From a checkpoint of a small image classifier: 18500 steps, 93.1 epochs.
Rows from block 8 of a small image classifier, named by matrix and row number. Rows with one number belong to one channel. Each number is 200 + 30 x the weight over its row's rms, rounded and kept within 0 to 999. All counts start at 0. After the name is the row's rms in percent of the matrix's.
After each channel's rows are labels from the 100 images, of 14848, where the channel reaches its highest value: "strongest on" is what is common among them. Only what is clearly more common there than usual is listed. The data: drawn small creatures on textured ground. In brackets: how many of the 100, against the usual share in percent.
# convs0: expand pointwise conv (model.blocks.8.convs.0.weight, 128x32x1x1, standardized in use), inputs 0-31
# convs1: depthwise 3x3 conv (model.blocks.8.convs.1.weight, 128x1x3x3), a 3x3 kernel
# convs2: project pointwise conv (model.blocks.8.convs.2.weight, 32x128x1x1, standardized in use, transposed), outputs 0-31

convs0.78,098,153,189,267,151,189,220,182,193,201,207,170,246,245,246,201,207,248,182,181,202,185,208,213,152,220,180,156,239,224,221,197,181
convs1.78,091,215,226,168,202,203,250,183,155,236
convs2.78,073,123,211,164,156,180,219,235,244,182,147,198,161,164,208,180,193,231,176,216,216,200,222,185,185,221,172,168,188,244,207,178,165
strongest on: small (61 vs 26.1); jellyfish (36 vs 8.7); yellow (29 vs 8.4)

convs0.42,091,150,153,243,175,192,157,207,247,221,184,148,186,221,245,200,199,243,254,161,218,224,198,231,230,209,208,170,178,193,193,224,202
convs1.42,084,164,195,223,174,157,183,236,192,246
convs2.42,073,184,188,239,194,183,223,138,212,178,173,191,196,172,109,208,205,204,175,192,229,214,183,214,197,236,252,200,180,217,238,155,165
strongest on: white (31 vs 8.5)

convs0.122,095,180,192,158,185,241,154,191,229,209,183,134,217,239,212,224,212,232,243,177,198,159,195,152,185,201,213,240,209,240,231,235,230
convs1.122,108,171,226,236,223,183,212,216,172,143
convs2.122,080,207,213,214,196,182,222,190,188,182,216,183,272,213,169,184,160,174,212,170,188,258,178,252,219,149,225,253,250,198,174,216,197
strongest on: beetle (30 vs 8.5)

convs0.93,106,258,230,234,154,157,180,190,221,182,204,210,213,204,212,153,212,210,167,155,222,243,150,241,179,211,175,214,216,181,235,153,199
convs1.93,119,214,192,198,203,178,241,216,269,174
convs2.93,141,224,197,200,198,191,178,189,167,213,222,190,214,201,213,205,234,244,211,262,204,129,180,137,210,224,149,214,146,214,244,193,215
strongest on: striped (39 vs 16.7)

convs0.22,091,210,217,154,231,210,225,171,160,148,138,174,195,212,192,177,196,212,227,257,213,190,210,223,221,223,245,247,231,200,161,165,213
convs1.22,083,200,206,233,250,216,174,254,209,224
convs2.22,107,207,208,195,171,182,162,203,253,172,229,228,208,229,149,233,177,221,220,174,225,229,191,172,157,216,259,179,183,242,238,161,167
strongest on: dotted (71 vs 16.7)

convs0.53,103,166,149,202,264,197,182,191,239,215,188,233,242,149,185,178,189,228,245,179,179,211,218,197,238,203,246,180,183,230,146,190,196
convs1.53,111,236,227,231,187,162,209,167,155,183
convs2.53,109,156,196,185,210,148,190,276,194,258,129,195,197,234,200,203,181,179,232,181,229,213,199,228,211,220,197,167,209,223,207,187,241
strongest on: striped (44 vs 16.7)

convs0.59,108,197,169,206,232,221,182,201,222,183,216,224,201,198,208,176,154,208,266,158,234,198,246,208,124,164,222,206,136,186,199,214,187
convs1.59,119,230,206,202,172,130,201,179,232,205
convs2.59,110,183,191,205,174,262,189,227,147,183,194,205,221,167,175,235,207,188,286,223,204,217,211,218,183,190,187,262,157,203,167,215,189
strongest on: jellyfish (25 vs 8.7)

convs0.102,099,229,207,198,157,162,185,225,248,175,179,230,206,196,211,223,202,187,107,178,209,192,179,222,242,242,186,142,220,205,230,204,204
convs1.102,101,185,151,168,179,237,164,229,222,209
convs2.102,084,192,228,178,172,209,183,241,178,155,199,202,223,187,169,251,210,224,241,206,212,245,211,211,138,141,223,252,215,219,205,212,158
strongest on: dotted (55 vs 16.7); jellyfish (25 vs 8.7)

convs0.11,102,198,215,201,234,182,244,247,214,179,173,199,147,177,199,167,189,196,194,189,198,203,251,231,193,221,117,206,185,256,220,208,153
convs1.11,074,222,241,220,179,184,143,186,170,178
convs2.11,098,201,153,195,202,221,220,170,240,190,220,177,137,153,187,217,258,152,210,193,213,211,193,196,184,220,218,235,180,126,167,203,214
strongest on: plain (71 vs 16.7); spider (33 vs 8.2); white (32 vs 8.5)

convs0.21,100,196,220,239,158,156,231,189,193,192,175,213,174,197,208,164,186,200,221,119,205,230,175,227,197,202,170,162,176,263,223,153,202
convs1.21,094,162,202,193,168,249,219,189,225,246
convs2.21,086,172,221,219,210,202,210,217,193,228,182,213,277,187,230,131,185,250,218,187,218,166,177,186,227,130,215,171,196,173,227,203,194
strongest on: plain (72 vs 16.7); purple (28 vs 8)

convs0.70,095,212,210,234,221,167,172,181,189,210,166,177,311,179,228,183,193,217,225,188,178,187,244,190,204,172,240,186,220,192,178,237,181
convs1.70,108,182,229,238,178,247,231,218,175,170
convs2.70,129,200,213,203,228,185,218,241,222,228,144,167,174,176,240,145,254,230,168,205,209,192,209,183,215,203,169,188,264,159,177,217,231
strongest on: caterpillar (29 vs 8.4)

convs0.57,102,183,175,213,240,142,188,217,237,198,157,180,188,168,224,225,189,228,227,175,204,227,220,227,222,190,250,141,194,186,160,257,179
convs1.57,073,191,166,191,171,253,175,187,163,167
convs2.57,112,251,204,187,236,230,159,194,191,170,230,222,167,219,214,209,216,202,177,194,265,174,192,153,190,210,187,284,207,192,209,227,160
strongest on: caterpillar (30 vs 8.4)

convs0.104,099,194,190,201,234,177,205,142,142,184,215,163,217,183,242,178,228,161,133,193,177,178,194,213,222,268,188,225,206,231,189,188,180
convs1.104,104,214,184,139,224,179,159,178,203,226
convs2.104,082,204,182,201,237,141,163,233,179,180,204,196,201,157,217,265,188,193,205,247,189,227,208,239,150,148,179,211,238,187,160,208,210
strongest on: plain (42 vs 16.7)

convs0.125,094,168,212,206,176,225,161,169,159,165,215,126,219,220,232,194,210,259,210,224,191,228,278,195,191,209,202,173,215,183,210,228,185
convs1.125,107,218,140,200,219,184,228,203,150,214
convs2.125,084,259,248,266,183,209,183,214,229,183,193,202,180,233,168,246,210,163,172,213,160,223,218,170,187,215,172,264,222,203,201,197,184
strongest on: snake (36 vs 8)

convs0.94,106,192,185,222,170,179,176,157,217,202,190,206,122,168,181,161,156,205,208,192,210,216,210,277,199,186,226,187,229,248,229,199,238
convs1.94,074,226,192,165,237,192,184,234,148,175
convs2.94,088,190,209,180,164,211,176,208,192,238,225,160,174,230,194,202,232,207,241,185,215,203,178,145,148,222,235,168,158,247,192,170,260
strongest on: plain (54 vs 16.7); spider (34 vs 8.2)

convs0.89,102,198,184,246,216,215,178,263,181,199,209,225,197,171,192,239,211,160,160,237,200,200,198,168,191,223,141,199,245,204,196,252,141
convs1.89,116,223,225,231,201,208,212,175,172,134
convs2.89,098,231,264,217,233,185,247,204,165,159,229,249,256,219,215,206,205,164,181,197,208,263,181,196,216,203,201,207,239,219,161,214,192
strongest on: plain (61 vs 16.7); small (58 vs 26.1); snake (26 vs 8)

convs0.46,099,181,212,168,201,157,191,258,187,207,180,185,179,185,188,179,230,172,214,216,173,227,197,216,284,150,162,187,188,231,260,210,202
convs1.46,114,210,183,245,225,248,243,222,217,186
convs2.46,089,174,202,245,166,218,225,193,197,221,221,208,202,163,200,244,156,124,247,206,156,201,211,264,173,209,215,203,198,216,189,233,231
strongest on: black (25 vs 8.4)

convs0.20,101,180,141,209,185,198,144,202,208,248,206,175,182,197,169,267,194,219,177,200,232,241,225,155,202,241,182,188,196,166,250,176,193
convs1.20,110,219,225,217,227,195,174,182,148,151
convs2.20,077,213,177,202,222,176,228,186,140,180,246,223,233,168,185,188,210,189,197,186,140,249,223,248,202,242,213,231,212,152,196,194,153
strongest on: spotted (48 vs 16.5)

convs0.28,102,193,206,127,250,208,244,268,233,167,181,218,164,201,188,214,177,196,209,167,217,214,230,173,224,223,144,212,164,206,190,194,203
convs1.28,124,176,212,174,213,227,151,168,166,166
convs2.28,091,145,233,170,236,203,244,194,241,211,162,166,194,238,271,192,235,190,218,196,197,188,229,210,235,183,167,166,238,196,237,189,205
strongest on: small (54 vs 26.1); marbled (35 vs 16.4); spider (26 vs 8.2)

convs0.4,104,181,224,187,189,195,219,244,187,163,174,274,196,226,180,235,188,226,182,178,248,195,197,206,214,172,221,186,209,242,196,136,261
convs1.4,128,163,145,186,221,195,154,214,226,196
convs2.4,130,167,246,118,226,197,238,249,184,191,174,169,199,184,265,171,232,219,198,220,205,188,225,220,227,177,208,208,234,203,182,168,188
strongest on: spider (28 vs 8.2)

convs0.92,105,125,215,200,260,204,204,276,194,175,219,224,212,185,196,216,169,243,191,199,185,166,164,181,165,164,196,197,194,172,178,225,230
convs1.92,108,182,153,215,228,154,230,164,185,210
convs2.92,104,193,144,173,162,159,197,217,215,261,167,163,151,215,216,229,198,223,170,160,183,189,238,156,196,227,186,192,216,249,222,179,193
strongest on: orange (29 vs 8.3)

convs0.10,103,196,206,249,204,201,207,204,195,233,226,191,179,226,197,192,192,205,168,191,239,188,174,258,145,178,140,181,273,155,168,192,215
convs1.10,091,225,229,207,161,183,236,163,165,231
convs2.10,104,193,204,204,216,215,261,225,240,208,153,184,219,222,151,165,209,136,203,164,199,263,214,250,209,196,232,209,167,222,194,196,182
strongest on: dragonfly (42 vs 8.2)

convs0.71,093,158,222,245,209,219,192,190,244,233,216,138,234,176,243,206,200,259,199,165,224,191,193,244,199,242,177,178,164,237,193,216,207
convs1.71,073,226,244,206,167,165,190,232,245,197
convs2.71,074,186,198,209,199,246,182,163,199,178,188,217,220,169,197,173,251,231,229,177,266,206,240,190,149,205,196,197,216,202,183,123,163
strongest on: small (62 vs 26.1)

convs0.118,108,189,167,192,217,212,229,205,225,184,193,196,215,173,224,178,232,180,253,205,177,193,210,202,91,143,213,230,190,161,221,193,191
convs1.118,092,191,190,196,211,271,153,187,190,184
convs2.118,126,231,190,173,175,226,143,194,225,191,181,230,216,180,206,222,216,216,212,214,188,225,247,170,95,191,185,208,234,191,190,192,156
strongest on: small (65 vs 26.1)

convs0.119,098,218,128,192,212,171,192,181,198,174,199,224,271,191,199,218,233,199,255,160,193,175,235,169,219,241,211,188,180,233,206,224,154
convs1.119,105,150,186,203,245,164,212,177,237,194
convs2.119,100,147,199,246,206,205,166,199,187,211,208,236,222,207,238,194,158,246,162,227,219,155,210,176,250,153,177,212,186,252,212,234,180
strongest on: dotted (42 vs 16.7); spotted (39 vs 16.5)

convs0.19,096,165,250,217,225,236,183,216,153,143,205,219,199,207,197,194,215,212,222,193,199,130,210,184,165,198,174,213,214,178,226,270,247
convs1.19,094,202,222,198,155,266,166,201,200,204
convs2.19,108,203,159,188,168,172,164,171,179,233,211,195,185,203,211,229,206,236,236,202,196,155,210,160,142,230,215,165,135,214,251,234,200
strongest on: striped (40 vs 16.7); jellyfish (25 vs 8.7)

convs0.83,097,146,210,260,210,201,217,171,187,169,199,201,196,182,200,193,220,148,222,149,175,167,216,211,227,201,160,202,192,226,290,187,198
convs1.83,081,226,215,253,155,182,193,174,163,202
convs2.83,092,170,178,207,184,221,217,143,179,161,196,174,181,179,204,188,220,152,200,159,196,174,170,237,242,193,174,204,180,144,141,251,200
strongest on: striped (50 vs 16.7)

convs0.110,098,227,182,251,188,185,189,191,177,192,189,189,205,190,226,210,225,198,188,166,153,204,137,187,254,292,228,182,229,198,185,215,169
convs1.110,088,224,222,199,245,267,190,209,181,206
convs2.110,114,147,230,215,184,224,216,199,232,185,208,243,217,228,195,213,183,234,188,205,245,212,140,188,196,177,276,139,203,233,184,179,200
strongest on: dotted (54 vs 16.7); white (25 vs 8.5)

convs0.88,106,206,165,218,197,203,152,158,224,248,199,213,171,159,225,194,176,189,178,180,211,268,227,223,214,175,145,172,171,257,220,197,211
convs1.88,115,146,256,205,189,164,182,206,201,183
convs2.88,072,173,197,242,176,219,181,183,198,150,178,228,158,172,196,238,262,204,179,185,212,253,176,174,176,248,211,208,198,177,162,160,238
strongest on: snake (29 vs 8)

convs0.51,097,109,161,183,221,186,146,223,197,217,238,201,198,214,201,175,222,212,242,221,167,177,195,192,216,212,222,173,184,198,243,260,214
convs1.51,099,182,229,211,151,213,218,141,195,221
convs2.51,082,212,166,228,241,203,202,211,219,249,252,185,223,243,210,220,194,158,206,149,194,238,219,240,205,164,247,172,192,188,240,221,243
strongest on: snail (36 vs 8.2)

convs0.58,103,173,240,191,167,176,223,274,215,170,218,264,196,202,143,179,150,159,209,178,196,163,217,194,214,206,177,233,197,215,172,215,197
convs1.58,081,167,175,165,171,241,164,217,168,203
convs2.58,092,156,218,205,177,162,203,211,233,258,183,203,223,182,216,178,160,222,171,181,184,190,238,189,224,231,162,165,220,268,246,208,163
strongest on: caterpillar (25 vs 8.4)

convs0.39,098,229,158,210,156,181,189,219,197,200,165,178,192,173,179,219,173,245,154,172,194,197,191,208,262,265,241,146,213,218,225,221,199
convs1.39,109,247,236,184,217,212,161,167,167,190
convs2.39,090,205,254,158,178,234,178,247,210,186,183,180,184,187,201,192,234,215,210,249,237,236,183,174,172,264,181,173,237,215,147,218,190
strongest on: dotted (62 vs 16.7)

convs0.64,101,191,219,228,253,190,178,190,171,179,203,199,195,225,202,223,130,183,260,170,190,223,209,208,135,163,190,272,192,197,190,213,197
convs1.64,080,220,225,198,249,261,206,186,226,208
convs2.64,140,216,187,209,171,240,188,193,191,183,172,225,173,172,228,243,237,190,237,200,137,223,234,191,139,190,177,254,194,147,183,194,176
strongest on: scaly (38 vs 16.9)

convs0.115,103,247,216,185,203,246,181,196,154,204,179,206,268,160,204,163,219,207,182,200,218,238,220,115,205,213,238,206,199,186,172,221,207
convs1.115,119,164,186,165,206,243,188,170,189,151
convs2.115,105,191,192,236,191,203,183,186,219,200,187,156,177,204,165,189,236,169,183,196,163,288,207,197,161,182,226,206,247,218,137,208,240
strongest on: caterpillar (41 vs 8.4)

convs0.60,101,143,245,199,228,198,215,247,180,214,195,178,181,174,172,231,209,184,215,258,255,173,211,135,188,202,201,199,160,175,187,241,206
convs1.60,104,179,221,192,238,185,151,181,155,223
convs2.60,076,163,206,206,214,219,210,201,221,233,157,221,252,196,304,171,234,182,196,174,225,208,212,200,213,213,162,179,194,183,255,201,206
strongest on: spotted (39 vs 16.5)

convs0.6,107,204,211,251,172,184,200,196,212,179,184,213,232,247,172,205,236,247,175,189,216,170,158,188,140,146,190,188,219,199,232,214,266
convs1.6,116,175,184,185,210,174,166,243,222,148
convs2.6,095,193,240,197,231,181,224,253,178,237,202,198,181,269,246,168,197,171,219,172,151,217,249,187,225,179,172,206,195,161,167,203,224
strongest on: black (30 vs 8.4)

convs0.35,093,184,170,209,163,179,220,226,214,181,141,193,187,179,259,199,150,195,180,176,221,235,242,248,185,209,172,227,184,227,222,241,248
convs1.35,067,202,170,168,157,191,162,166,175,167
convs2.35,119,247,194,212,199,202,183,189,169,161,240,223,146,197,227,242,193,208,231,180,239,141,190,161,191,213,139,253,190,195,169,202,197
strongest on: black (34 vs 8.4); caterpillar (30 vs 8.4); brown (26 vs 8.3)

convs0.126,102,200,171,236,257,223,198,182,209,237,173,204,228,197,215,185,194,220,202,173,250,205,240,143,217,248,178,180,194,157,136,173,177
convs1.126,105,177,239,228,151,196,189,219,236,232
convs2.126,094,184,165,173,255,185,273,213,244,192,181,203,135,190,238,201,192,175,178,202,255,170,167,212,219,217,220,197,198,222,164,206,222
strongest on: dragonfly (38 vs 8.2); butterfly (29 vs 8.1)

convs0.68,090,155,204,250,206,181,222,187,171,184,232,130,195,198,261,211,214,245,228,177,211,202,221,246,202,237,167,158,216,180,217,184,176
convs1.68,083,229,206,209,229,187,178,215,148,148
convs2.68,096,214,197,162,202,172,152,218,182,193,197,217,202,253,186,224,182,223,228,146,207,211,199,187,147,196,172,205,229,253,207,128,154
strongest on: small (84 vs 26.1); jellyfish (26 vs 8.7)

convs0.49,099,151,223,244,239,159,166,196,193,160,197,180,170,176,246,193,207,216,217,184,200,224,249,204,219,242,187,171,157,261,213,221,171
convs1.49,080,204,177,249,171,189,198,218,222,141
convs2.49,071,186,205,248,175,210,230,187,203,162,238,191,127,204,140,231,218,181,198,171,199,190,193,208,197,251,193,257,233,205,153,223,190
strongest on: crab (37 vs 8.4)

convs0.3,102,202,194,196,175,160,188,206,220,214,175,186,165,195,208,184,172,152,198,163,255,199,232,238,263,163,157,230,262,177,218,195,224
convs1.3,070,174,200,192,168,229,236,198,162,147
convs2.3,118,201,172,195,203,232,203,174,193,152,240,235,193,142,224,208,189,247,229,162,214,139,261,201,194,183,185,225,177,237,219,205,163
strongest on: striped (58 vs 16.7)

convs0.113,099,255,197,178,185,207,174,161,178,198,242,219,187,139,227,191,168,216,224,182,178,204,262,222,241,233,201,185,208,236,148,180,231
convs1.113,085,203,161,198,155,250,199,167,170,198
convs2.113,107,176,215,242,199,165,229,174,216,193,196,254,239,235,178,185,150,223,168,189,171,208,255,180,205,145,193,190,232,225,229,170,159
strongest on: spotted (37 vs 16.5)

convs0.106,101,258,132,158,146,185,195,160,200,233,197,208,220,197,190,188,254,200,231,203,173,197,213,189,205,183,210,165,245,221,212,252,175
convs1.106,105,224,147,199,236,214,231,176,164,183
convs2.106,100,211,192,226,193,224,166,197,192,285,191,171,176,239,207,182,201,194,141,221,182,189,209,159,258,254,153,217,185,205,211,218,201
strongest on: yellow (25 vs 8.4)

convs0.69,105,213,169,186,247,201,153,209,195,171,196,197,209,173,238,195,292,226,205,156,192,157,189,204,167,227,234,203,178,189,213,250,186
convs1.69,122,189,226,132,205,156,222,201,207,208
convs2.69,105,187,227,268,170,145,194,195,176,195,235,224,192,247,182,204,158,238,168,214,234,171,179,182,239,201,222,209,177,239,234,215,163
strongest on: dotted (67 vs 16.7)

convs0.41,101,184,251,186,209,189,231,250,220,182,185,213,208,159,195,263,133,188,190,180,234,205,250,222,201,199,179,186,142,224,199,234,211
convs1.41,083,229,227,208,250,156,225,205,208,236
convs2.41,121,241,190,188,215,141,190,247,167,229,198,215,278,236,218,231,193,230,177,186,207,222,217,174,225,168,221,188,205,215,190,134,198
strongest on: plain (52 vs 16.7); beetle (25 vs 8.5)

convs0.99,095,151,204,250,232,206,151,193,235,184,189,197,228,184,196,264,198,206,198,214,202,242,190,224,186,219,169,187,167,287,187,184,208
convs1.99,084,206,227,203,241,134,195,209,234,205
convs2.99,103,198,227,199,165,203,201,208,150,184,190,230,189,167,247,187,179,244,208,138,250,177,212,215,155,174,195,246,231,198,173,198,144
strongest on: plain (38 vs 16.7)

convs0.23,106,232,164,202,189,101,203,188,223,197,217,209,196,202,157,207,187,209,178,196,216,220,194,257,235,168,240,228,232,180,244,174,183
convs1.23,088,213,202,204,228,136,237,185,230,176
convs2.23,103,222,147,199,190,191,180,176,210,294,162,220,209,187,232,200,155,212,169,230,173,205,230,200,193,194,173,256,198,186,223,212,156
strongest on: small (56 vs 26.1); spider (26 vs 8.2)

convs0.66,097,183,230,172,166,151,245,242,134,189,217,163,186,185,195,209,201,183,200,163,174,250,196,220,191,197,199,271,191,216,231,210,169
convs1.66,087,204,220,180,218,276,192,193,231,188
convs2.66,110,168,217,198,205,239,213,230,248,201,190,136,133,198,185,216,252,151,176,204,198,187,174,210,203,197,215,196,220,175,178,234,261
strongest on: scaly (43 vs 16.9); caterpillar (30 vs 8.4)

convs0.90,105,181,176,206,192,100,199,180,249,180,228,209,190,136,206,178,229,206,191,178,195,212,206,259,232,204,157,206,176,203,203,185,211
convs1.90,120,201,185,192,220,234,229,177,135,226
convs2.90,108,230,188,175,188,238,168,203,172,197,237,193,175,156,193,213,263,233,259,233,207,174,228,169,153,179,159,251,193,184,212,192,203
strongest on: striped (73 vs 16.7); small (68 vs 26.1)

convs0.121,099,167,205,212,170,185,216,177,195,201,186,170,204,203,248,233,233,213,219,187,155,184,192,266,247,160,178,222,181,242,254,180,151
convs1.121,085,224,270,225,195,165,192,195,195,175
convs2.121,102,230,141,183,206,174,208,206,168,183,208,256,202,185,228,209,140,218,196,144,216,202,203,191,209,231,184,177,158,216,197,209,120
strongest on: fish (32 vs 8.5); black (30 vs 8.4)

convs0.123,101,202,131,245,234,181,156,179,190,231,208,212,233,187,231,230,241,175,239,187,234,192,189,169,188,229,153,172,242,205,164,192,188
convs1.123,083,200,206,269,216,185,195,230,167,171
convs2.123,084,181,228,175,246,222,233,182,176,170,235,265,181,173,246,158,206,212,206,175,268,193,216,159,221,203,216,210,222,191,158,207,182
strongest on: spotted (39 vs 16.5)